{
  "color_jitter": 0.2,
  "beta2": 0.99,
  "eps": 1e-08,
  "one_sided": true,
  "grad_clip": 0.5,
  "steps": 7200,
  "batch_size": 256,
  "lr_schedule": "cosine"
}
Rows from block 2, named by matrix and row number. Rows with one number belong to one channel. Each number is 500 + 40 x the weight over the matrix's rms, rounded and kept within 0 to 999. All counts start at 0. Numbers have three digits each.
# convs0: first 3x3 conv (model.blocks.2.convs.0.weight, 64x64x3x3), inputs 39-51, a 3x3 kernel for each
# convs1: second 3x3 conv (model.blocks.2.convs.1.weight, 64x64x3x3, transposed), outputs 39-51, a 3x3 kernel for each
convs0.0:494505468554437506431508610533515514488691406464518545488517489505466512557512487513533460547480499515469542561442501490540514559486520447554458465543516514361524503450555506576526479506432455565531579520415486580473446564456495497469511474506499449545502426517515603450492517476571482501478588493511505483487553490548465472512500477463543480485486546
convs1.0:490520490475497498513490468529535493579514578517521483420455538533540499528442522473556489526506446495461519475516503501486518496536493521616408499419533522512504499515483502452499541435478520453509454480462539477534508492513484491493473508544451429593455599481468515482491410567557456429456538559491577469486454523518428515495479528532454487479487486
convs0.1:499467469504529483503492561469518488514490479500483495485468512450488514476435440511502478462618544496505539473528506515542469535507535464543532596417495508511507413483533440475552459484611504468536512433502483574483485525521409469595549503495514490513521463504529447540434496475504466493435538499509490510535479514483482487511456531487550413484533534
convs1.1:439511425571447633596458452448524411527469580483505460447487558542578507527418523444511486417548466517469501465486472558553425446528585515475513492469527516555396500544509531453552485513443484521647498526380515530514469528624562458208507518634409543494545493403441458489473433538503482540501554523510481503550479516535395536523518448516520442537436535
convs0.2:510499463468539548480490499560426408502532478477563482497554521527522476491440452433497536525477532486603481530502518448466500527476502523503463443541482497486512451486602498571431506470484568492491466473537475474546447484483534421534479502486469494484495514483501494472481491489511495524514519482450479437511473561480505503513462489457565484543533517
convs1.2:444492495434532530523470452484564556526495506410481545589501513530557522475531531549529464515461505503489468512460495484596471511484446524468482491544482491522496505505533483529506506447506522555485533540492550480464534519502531564521564523524576584589510528477449487491506503537533462552569538495447423526522566504483537566524461528516500521469526548
convs0.3:516491464435516578538528447489557454482489518484549460437594479505384535479535496413567485552465595477550477512510481502494549528499487479526475450597442559426542499524493535460562415579416516446544518457524452558446415590457539386576438587523490491534438595525510437481508497489463536460498497466555460464402594488597448563449468504569408497536557464
convs1.3:499575472505464502542460496447487511505509492479484489486496527448580506524425512475428502428567489505433492481433499423544474538473471508490511535496416536538548516430603504490388433503509535428551495578443482451505409253533434608446538540595548578482506460518494481485522435512529459418506579516472517502486459586502467491525517491439520484543456488
convs0.4:508481426502524472498464533482501523493496490512452489464489534537483496514495492528401593455637389482537501569627513473479485505545467480553455497453507484512501575481516407552468528465474472501499529432517453542523505495507438516481462525483485500503523517491481461480485522449463475528516469470501547509528494517467532460504365532567526485485483459
convs1.4:465546455448472507516533525472505490547463523494423479520550513503445450508589496528498561568443559518533490494427480435465492462446430469502466453465487481457555480532546557533479470495491464474526471560503532482475495511448493416473470463512497534547545485493441518509554528494499513483521479491568413532453581444521433507545517445523387510499550530
convs0.5:436567487525489475544491535491478489432518492523503515429477518533534488542406555489573555545451490558470552478484539493467521473498496521462527474478552481513432555469523442518539525533462477445472536460534488464536419405518511528553521543496460487488511514459439434530488467515557436557515441561458489497479520509538512504499568483572405551478449514
convs1.5:459543497517522413548463480522504518529504497537438520462534509522480504501454508472556514433449510508471471489426543562578493513481409565503482504501495474505442484520439511442506478523514537466546498465519494450381515520506407480586442561415504492515509484573545487498463542502417530460456508522474514459458560465546517550526534488460422527488548462
convs0.63:442549500540453464446462503495448514521463508505466516471474504535511597428448527504498539523626423561451487494430532523483541534515503529471514527493445499440482565346500478635348592614432441510451441523493601459475574532423529464455549530469564496481582385534500488558511444516525498470507490504473487461540493545469491487557446494488646492518472459
convs1.63:477502528494506537523499484480494490498451520479476484497448554442455451476594514541510488515486483466509487523440512427571483500518478548552469541458532465487479510483504561505443461485482577511536466490481499489491562543521442483509602483422461465490427673410502414456541529479512443550468536486443546555459472466533540487492501499435494444484539491